config.toml
dataset = "larger renderings of crowded toy scenes"
train_examples = 45211
rotation_deg = 10
norm_position = "sandwich"
activation = "silu"
qk_norm = false
parallel_block = false
expert_mlp_ratio = 0.25
conv_stem = true
width = 192
eps = 1e-08
grad_clip = 1.0
epochs = 31.4
weight_decay = 0.1
Rows from block 6 of a small image classifier, named by matrix and row number. Rows with one number belong to one neuron. Each number is 50 + 12 x the weight over its row's rms, rounded and kept within 0 to 99. All counts start at 0.
After each neuron's rows are labels from the 100 images, of 14976, where the neuron reaches its highest value: "patch colour" is the nearest of a few named colours to the mean colour under the peak. Only what is clearly more common there than usual is listed. The data: larger renderings of crowded toy scenes. In brackets: how many of the 100.
# fc1: MLP up (model.blocks.6.mlp.fc1.weight, 576x192), inputs 0-95
# fc2: MLP down (model.blocks.6.mlp.fc2.weight, 192x576, transposed), outputs 0-95

fc1.47:44 54 53 60 49 62 55 52 45 39 75 65 54 31 44 52 48 45 41 31 55 33 28 46 47 50 46 44 61 45 47 45 51 61 43 71 56 60 65 52 80 71 46 45 61 37 63 47 43 38 63 46 58 63 47 50 55 61 56 38 45 57 34 52 49 47 49 44 47 61 46 72 23 45 70 70 56 32 46 62 47 58 53 54 45 59 49 52 53 70 60 45 57 45 46 68
fc2.47:41 75 54 58 58 16 47 59 44 70 87 72 42 67 53 55 37 33 41 56 53 41 65 45 46 48 37 49 49 45 72 69 50 45 56 42 46 52 31 48 53 58 79 53 50 45 48 66 72 33 65 36 64 36 66 53 22 45 54 52 69 42 59 46 38 39 33 51 55 56 57 58 61 72 38 37 56 66 48 55 46 43 71 41 64 68 48 67 55 57 61 41 46 32 46 30
patch colour: black (26)

fc1.363:53 43 58 45 38 37 59 50 58 36 28 47 53 56 57 67 43 50 36 58 40 39 39 36 46 45 49 36 45 48 42 58 39 64 44 63 61 35 53 41 39 48 71 45 68 52 54 51 47 51 45 56 59 72 57 68 54 68 47 23 55 76 59 48 34 42 47 75 58 66 72 19 32 45 68 40 39 51 39 63 48 51 58 25 45 16 52 35 48 38 39 37 79 51 45 24
fc2.363:53 39 58 42 50 50 53 53 48 34 62 33 47 60 53 53 50 48 67 61 31 58 42 55 57 51 37 47 59 50 41 68 69 58 37 43 53 40 52 51 59 60 44 55 61 23 56 54 67 28 43 42 45 58 43 66 17 42 53 37 52 50 61 42 56 37 28 43 65 48 64 55 74 53 54 80 65 57 34 57 68 68 69 56 40 45 57 51 59 40 54 56 43 58 34 49
patch colour: black (36)

fc1.379:57 59 65 52 36 39 75 58 38 61 67 51 67 59 60 69 62 61 47 36 62 64 34 78 61 28 26 48 60 52 70 59 48 58 56 64 61 33 62 28 65 67 45 54 66 50 72 55 35 49 47 48 54 53 61 50 29 63 45 36 45 51 38 62 40 56 35 64 41 56 44 73 36 53 59 59 55 56 62 53 43 48 46 32 57 54 30 50 42 39 50 54 37 58 43 62
fc2.379:51 40 44 40 58 45 44 58 55 37 62 54 48 35 53 41 45 35 59 68 28 54 68 65 56 71 25 49 34 26 60 52 45 67 54 46 64 38 42 49 39 58 57 50 34 42 44 37 35 67 56 50 39 45 34 40 55 38 56 40 26 48 40 35 37 46 44 33 45 38 49 72 37 54 55 61 57 48 62 60 46 54 50 49 28 48 41 51 45 66 43 58 63 42 52 56
patch colour: black (43)

fc1.307:38 80 57 58 53 53 47 48 57 39 52 48 46 43 36 48 50 46 40 37 49 63 44 42 62 73 60 46 37 37 46 47 60 56 47 33 42 60 29 58 34 48 39 63 36 41 70 43 76 52 39 29 61 52 55 69 51 58 55 35 53 48 33 54 42 56 66 56 50 48 43 62 67 46 38 58 70 54 33 55 47 44 49 38 58 56 70 36 52 62 46 47 41 49 53 43
fc2.307:43 86 56 50 45 43 29 60 50 55 47 53 40 39 71 55 55 44 42 46 50 30 34 38 39 47 49 65 32 43 57 56 36 30 62 49 39 20 72 57 62 61 63 41 47 34 55 46 39 60 34 63 49 29 41 57 49 79 54 70 54 59 52 76 27 41 52 54 55 67 42 50 75 45 65 34 57 75 60 55 31 54 62 47 59 33 44 39 54 51 65 55 41 72 41 49
patch colour: brown (64)

fc1.351:40 47 52 49 63 61 67 21 67 47 38 43 42 39 57 61 58 27 41 24 43 56 30 66 65 47 39 50 33 42 35 45 49 58 50 34 36 58 59 39 43 48 54 50 40 59 67 46 45 52 36 59 67 55 46 46 65 77 49 30 39 38 30 45 66 65 76 49 47 43 44 21 45 53 51 41 46 44 42 37 63 20 64 46 46 38 50 55 46 48 51 28 41 55 54 56
fc2.351:50 40 38 54 34 51 49 37 41 59 61 46 51 29 56 48 49 67 40 57 24 38 76 29 43 33 54 44 59 48 48 40 35 28 67 65 37 40 67 52 36 27 38 46 38 55 50 69 56 45 66 31 54 42 64 53 51 22 43 52 73 33 57 31 70 61 25 50 45 55 49 51 69 46 60 37 47 76 52 49 72 33 50 55 27 42 52 43 62 61 41 48 66 62 53 49
patch colour: grey (47)

fc1.539:50 31 55 72 60 46 58 40 51 48 24 31 31 41 54 58 39 54 46 47 33 44 51 44 57 34 31 67 60 51 68 42 55 65 43 36 57 40 46 33 64 47 51 63 85 41 53 64 27 58 41 52 50 77 64 41 57 55 26 40 58 54 26 51 31 61 44 60 46 45 55 42 58 45 62 38 54 51 37 61 42 58 59 51 55 26 62 40 41 73 42 57 52 75 27 55
fc2.539:58 46 46 41 60 66 18 43 56 44 50 61 55 43 59 45 62 44 50 39 51 43 34 49 59 54 51 39 56 52 62 51 42 39 34 55 58 64 52 66 51 61 46 50 32 48 34 35 60 43 33 57 43 55 52 52 55 46 47 54 66 45 44 62 46 38 61 50 54 42 50 34 37 64 54 66 62 32 76 81 75 47 52 23 54 43 44 56 68 38 76 56 59 51 35 38
patch colour: black (40)

fc1.121:62 47 63 76 31 40 47 79 63 50 77 49 38 58 43 25 67 71 45 57 56 57 60 32 45 47 64 36 51 62 76 58 55 49 47 51 36 45 60 48 41 51 54 66 40 48 68 51 50 59 60 43 71 49 75 29 36 60 65 55 58 78 50 63 48 67 61 38 54 60 47 43 53 39 52 39 35 49 32 63 52 59 55 77 52 69 40 47 53 70 61 55 40 31 52 21
fc2.121:64 34 73 46 49 41 43 54 47 36 39 38 39 40 48 49 69 22 27 56 54 44 45 30 51 57 64 38 63 39 45 43 39 50 46 30 42 72 59 35 73 58 37 17 76 54 39 62 56 36 72 64 55 67 47 61 60 36 41 55 40 52 51 42 44 49 47 54 49 57 35 57 62 41 44 38 67 60 56 30 58 39 57 56 60 45 77 76 41 51 74 63 64 70 50 55
patch colour: black (30)

fc1.266:42 60 61 48 45 34 33 49 60 52 54 64 60 33 50 48 42 54 50 38 48 53 57 49 48 52 48 49 42 79 40 74 47 63 34 30 22 29 51 43 60 44 41 61 51 67 50 52 60 57 46 77 60 39 50 57 63 71 64 66 55 50 61 38 36 48 57 49 66 67 57 46 56 37 53 41 35 33 70 43 59 52 59 67 43 50 44 68 71 38 35 58 56 67 54 73
fc2.266:62 66 55 63 62 63 58 48 48 60 69 41 84 64 31 49 37 36 60 63 38 53 71 67 60 49 43 57 22 40 61 56 57 61 57 57 44 42 55 35 63 47 25 65 30 64 46 57 50 44 39 53 47 33 56 40 61 56 48 32 32 53 45 46 62 38 55 56 37 41 48 43 42 62 56 54 58 43 34 47 40 62 25 60 61 45 38 39 58 25 50 49 42 44 53 69
patch colour: pink (28)

fc1.149:53 27 44 62 31 67 49 29 52 64 39 38 69 71 43 35 54 53 33 63 44 45 65 48 42 49 40 47 40 67 55 36 53 34 50 48 40 41 40 74 57 51 48 67 44 49 50 47 33 40 57 55 49 57 55 28 51 62 67 56 53 43 44 58 53 47 63 48 35 58 55 48 44 52 43 66 43 56 44 49 58 59 67 48 60 47 43 64 55 58 57 40 44 41 35 45
fc2.149:40 54 55 53 28 51 55 27 71 39 29 57 57 54 54 62 64 47 54 44 51 69 51 42 39 55 61 53 67 45 40 46 40 50 55 38 63 64 50 69 57 44 34 59 55 69 47 42 62 40 49 47 55 63 17 64 56 39 33 65 21 69 63 56 43 66 51 48 60 44 51 64 50 52 58 32 59 30 26 50 14 55 45 45 35 56 46 57 33 26 53 36 61 36 51 54
patch colour: brown (66)

fc1.251:30 56 52 51 30 39 54 56 73 68 67 63 53 53 51 49 28 54 46 52 45 45 63 47 50 53 53 47 67 32 34 61 55 48 43 65 62 38 54 57 44 51 37 60 34 33 47 44 63 57 29 61 40 67 46 43 28 64 35 55 57 64 47 36 45 47 42 40 43 47 53 58 61 44 22 56 29 59 39 38 23 79 48 37 50 37 51 42 48 51 50 44 40 68 56 52
fc2.251:48 50 27 67 74 55 33 33 51 39 51 34 36 69 48 54 37 41 35 67 44 51 47 54 43 50 43 46 64 43 50 39 39 36 37 57 63 45 50 60 49 49 39 26 39 46 41 53 38 44 57 21 18 74 63 51 62 40 43 48 41 48 56 45 48 52 39 64 61 59 43 19 76 30 45 40 60 54 66 43 57 57 45 41 58 42 24 33 62 42 52 54 53 51 63 55
patch colour: brown (60)

fc1.141:58 57 68 46 72 38 32 33 53 57 63 46 61 46 46 59 50 40 39 68 54 30 47 53 39 38 67 52 41 38 42 61 79 49 77 68 41 46 63 52 37 64 45 74 68 48 56 34 65 57 48 58 52 48 41 47 32 56 44 39 56 39 44 52 49 72 59 59 30 61 27 52 53 49 61 67 49 47 49 31 47 46 34 63 58 57 62 53 43 56 44 59 43 55 41 53
fc2.141:30 69 44 27 39 32 45 47 66 57 67 43 43 59 76 53 58 48 57 47 40 45 61 50 44 31 49 63 62 34 46 61 47 32 49 59 39 34 49 41 35 49 65 63 57 75 63 48 54 53 51 40 68 57 59 53 46 31 41 52 48 50 45 64 56 30 37 53 72 37 51 41 49 51 27 40 52 60 60 55 57 40 41 18 64 43 47 56 22 59 65 50 50 29 74 31
patch colour: black (33)

fc1.443:36 55 59 61 40 70 55 44 52 64 55 40 41 51 48 48 31 45 48 40 26 33 52 72 53 35 36 54 39 65 49 54 53 53 39 44 49 60 43 36 45 82 49 61 54 50 42 40 51 69 42 35 68 59 63 46 44 53 49 29 44 12 51 58 46 24 51 43 41 53 57 51 72 43 51 37 38 66 39 79 53 52 32 62 40 45 72 56 69 54 61 37 35 50 61 36
fc2.443:51 47 19 60 50 34 51 54 46 53 52 41 46 53 68 36 66 43 53 51 31 44 54 43 44 57 42 53 53 45 69 46 31 43 58 56 49 36 45 52 68 57 53 57 43 36 63 65 73 53 42 45 54 59 74 23 76 67 58 48 48 66 47 50 41 44 33 30 40 39 62 23 50 64 61 39 32 50 49 48 61 44 27 59 53 40 73 50 69 68 45 56 45 30 39 59
patch colour: black (28)

fc1.100:37 29 71 48 65 29 69 62 65 70 51 61 19 49 51 59 61 52 48 53 75 54 46 42 65 42 49 55 39 43 63 54 40 55 46 69 49 57 38 42 46 62 38 56 52 55 59 56 49 41 44 57 69 41 57 60 43 37 73 35 34 40 45 73 81 63 33 43 26 43 48 64 56 14 55 42 49 49 31 45 57 46 61 33 47 66 63 65 42 48 58 49 52 53 42 69
fc2.100:48 37 56 50 54 50 43 25 50 68 58 44 44 62 69 44 73 50 56 57 29 59 45 65 61 67 41 40 63 49 36 47 41 31 45 43 70 31 29 62 52 90 27 62 29 46 53 62 57 38 70 50 41 55 39 57 40 57 19 41 49 57 39 66 49 53 33 52 39 64 57 57 63 49 50 73 55 58 60 55 57 53 37 45 48 58 57 62 41 45 49 66 51 47 63 63
patch colour: black (30)

fc1.265:57 52 41 54 38 35 59 45 67 38 75 42 65 46 54 38 34 33 48 44 46 39 43 56 42 48 65 60 62 26 39 70 50 57 64 32 68 51 52 62 58 54 64 35 65 31 73 35 50 49 53 39 53 46 28 38 58 67 37 44 54 29 48 45 26 46 79 74 43 62 57 54 57 53 37 58 51 60 40 42 41 53 48 44 65 72 70 58 46 69 53 29 60 46 36 36
fc2.265:66 52 42 46 54 25 49 41 71 40 40 53 50 61 50 90 48 31 35 70 43 28 44 51 47 55 55 36 55 43 63 40 60 47 55 83 53 52 55 60 47 35 53 44 38 42 48 50 46 60 44 42 49 62 37 54 30 39 66 62 64 35 54 54 52 78 53 26 43 22 57 46 52 42 49 66 59 47 28 44 63 49 42 55 48 35 53 16 49 55 45 49 46 64 65 49
patch colour: brown (61)

fc1.335:43 71 65 53 73 47 29 60 44 59 49 42 62 53 53 60 44 49 49 43 40 58 46 70 57 57 56 60 48 44 57 54 63 42 58 41 47 67 41 62 63 62 34 37 68 41 53 49 83 39 67 44 37 43 45 55 38 49 47 69 45 48 38 65 44 46 53 53 60 58 55 54 55 44 81 29 40 47 59 45 69 62 68 51 41 42 49 37 45 54 58 36 78 50 46 52
fc2.335:64 54 54 54 63 28 56 61 47 54 48 44 38 50 44 66 61 46 77 73 50 46 36 79 54 46 59 52 42 44 74 60 68 62 49 47 29 48 79 50 30 41 39 43 74 51 39 54 58 46 61 78 63 59 42 55 42 50 70 36 45 71 65 35 52 56 51 64 63 48 56 40 61 37 64 31 46 41 49 46 43 62 50 43 52 59 66 49 46 46 41 47 42 51 53 64
patch colour: cyan (27)

fc1.341:53 46 31 52 57 57 45 42 41 43 47 67 44 50 68 56 23 62 36 41 40 66 68 40 72 48 73 54 54 44 45 58 66 48 48 58 64 60 58 52 54 37 48 68 43 71 46 73 35 66 31 51 43 52 47 44 50 28 42 75 60 63 73 59 63 64 53 40 59 52 53 47 63 43 32 52 73 36 44 59 60 55 46 43 58 47 52 38 44 55 38 55 75 43 44 65
fc2.341:48 56 57 42 63 56 60 53 48 70 32 57 39 31 51 45 53 42 48 57 51 55 42 46 57 46 42 67 63 60 65 48 45 51 43 50 51 84 57 57 64 75 37 71 50 48 54 52 71 61 49 35 46 52 54 45 29 44 39 46 33 67 51 66 56 48 40 35 32 46 43 37 63 63 45 59 54 39 51 75 44 62 38 60 54 68 57 58 76 60 40 37 46 79 66 59
patch colour: green (26)

fc1.60:44 62 59 67 25 53 49 57 56 49 54 62 46 42 25 46 66 45 46 47 29 74 59 57 66 64 64 25 55 72 44 52 26 46 32 61 58 56 53 49 31 50 32 45 56 60 57 51 33 62 40 32 67 44 55 35 57 49 44 61 46 57 42 58 24 55 56 63 27 44 72 68 51 33 44 56 59 63 39 20 57 51 46 83 42 53 59 33 31 63 53 62 40 52 28 59
fc2.60:58 51 39 43 37 45 40 46 48 31 57 50 49 58 55 43 39 49 44 55 75 30 62 51 51 54 58 40 45 25 62 40 46 66 34 32 45 54 54 31 56 53 63 38 50 52 50 49 70 51 59 55 41 45 67 56 48 56 31 65 62 46 63 47 32 58 64 48 41 68 45 39 34 42 47 43 57 30 48 49 57 59 54 44 37 42 51 40 56 46 55 60 38 58 30 60
patch colour: black (30)

fc1.178:28 44 51 52 39 58 48 40 58 53 31 45 31 27 44 42 50 45 57 63 65 35 60 65 29 52 60 44 64 47 49 62 34 53 30 56 45 60 54 53 69 53 64 47 42 34 53 57 54 47 53 42 53 39 15 56 45 35 24 57 45 48 31 47 62 52 54 48 47 31 51 54 56 40 45 47 38 88 54 38 55 53 56 70 50 47 55 73 46 44 47 39 61 53 45 57
fc2.178:48 15 56 44 34 57 35 56 78 61 36 47 47 44 41 40 34 27 33 59 39 60 65 62 48 55 63 61 25 48 43 46 57 73 65 49 63 59 44 55 73 51 50 38 46 64 55 47 23 49 51 50 38 51 39 55 48 58 47 53 71 43 42 53 47 59 81 34 55 70 47 50 31 32 55 46 49 39 54 64 57 52 61 50 45 40 75 51 57 44 64 83 60 40 54 59
patch colour: cyan (26)

fc1.0:44 36 51 39 61 47 41 41 59 35 43 76 52 43 37 46 42 62 40 57 59 38 50 47 22 41 51 44 33 43 28 46 55 43 20 53 70 44 29 47 52 54 42 48 54 50 57 71 50 34 48 46 32 51 51 46 45 18 25 48 69 60 45 25 33 52 56 66 65 33 35 47 30 57 55 65 38 39 49 49 40 65 33 60 39 45 26 49 38 63 68 46 51 33 50 45
fc2.0:38 56 33 68 74 47 64 29 50 39 68 55 58 56 66 58 68 62 53 79 39 46 49 56 72 44 42 44 41 51 51 45 50 35 56 58 44 53 52 74 49 41 64 68 35 61 37 67 66 43 68 59 36 39 35 74 43 57 37 32 47 51 55 33 54 53 58 48 70 39 38 50 67 44 63 52 66 49 26 45 34 52 41 49 41 49 31 67 63 30 55 52 38 62 49 61
patch colour: pink (25)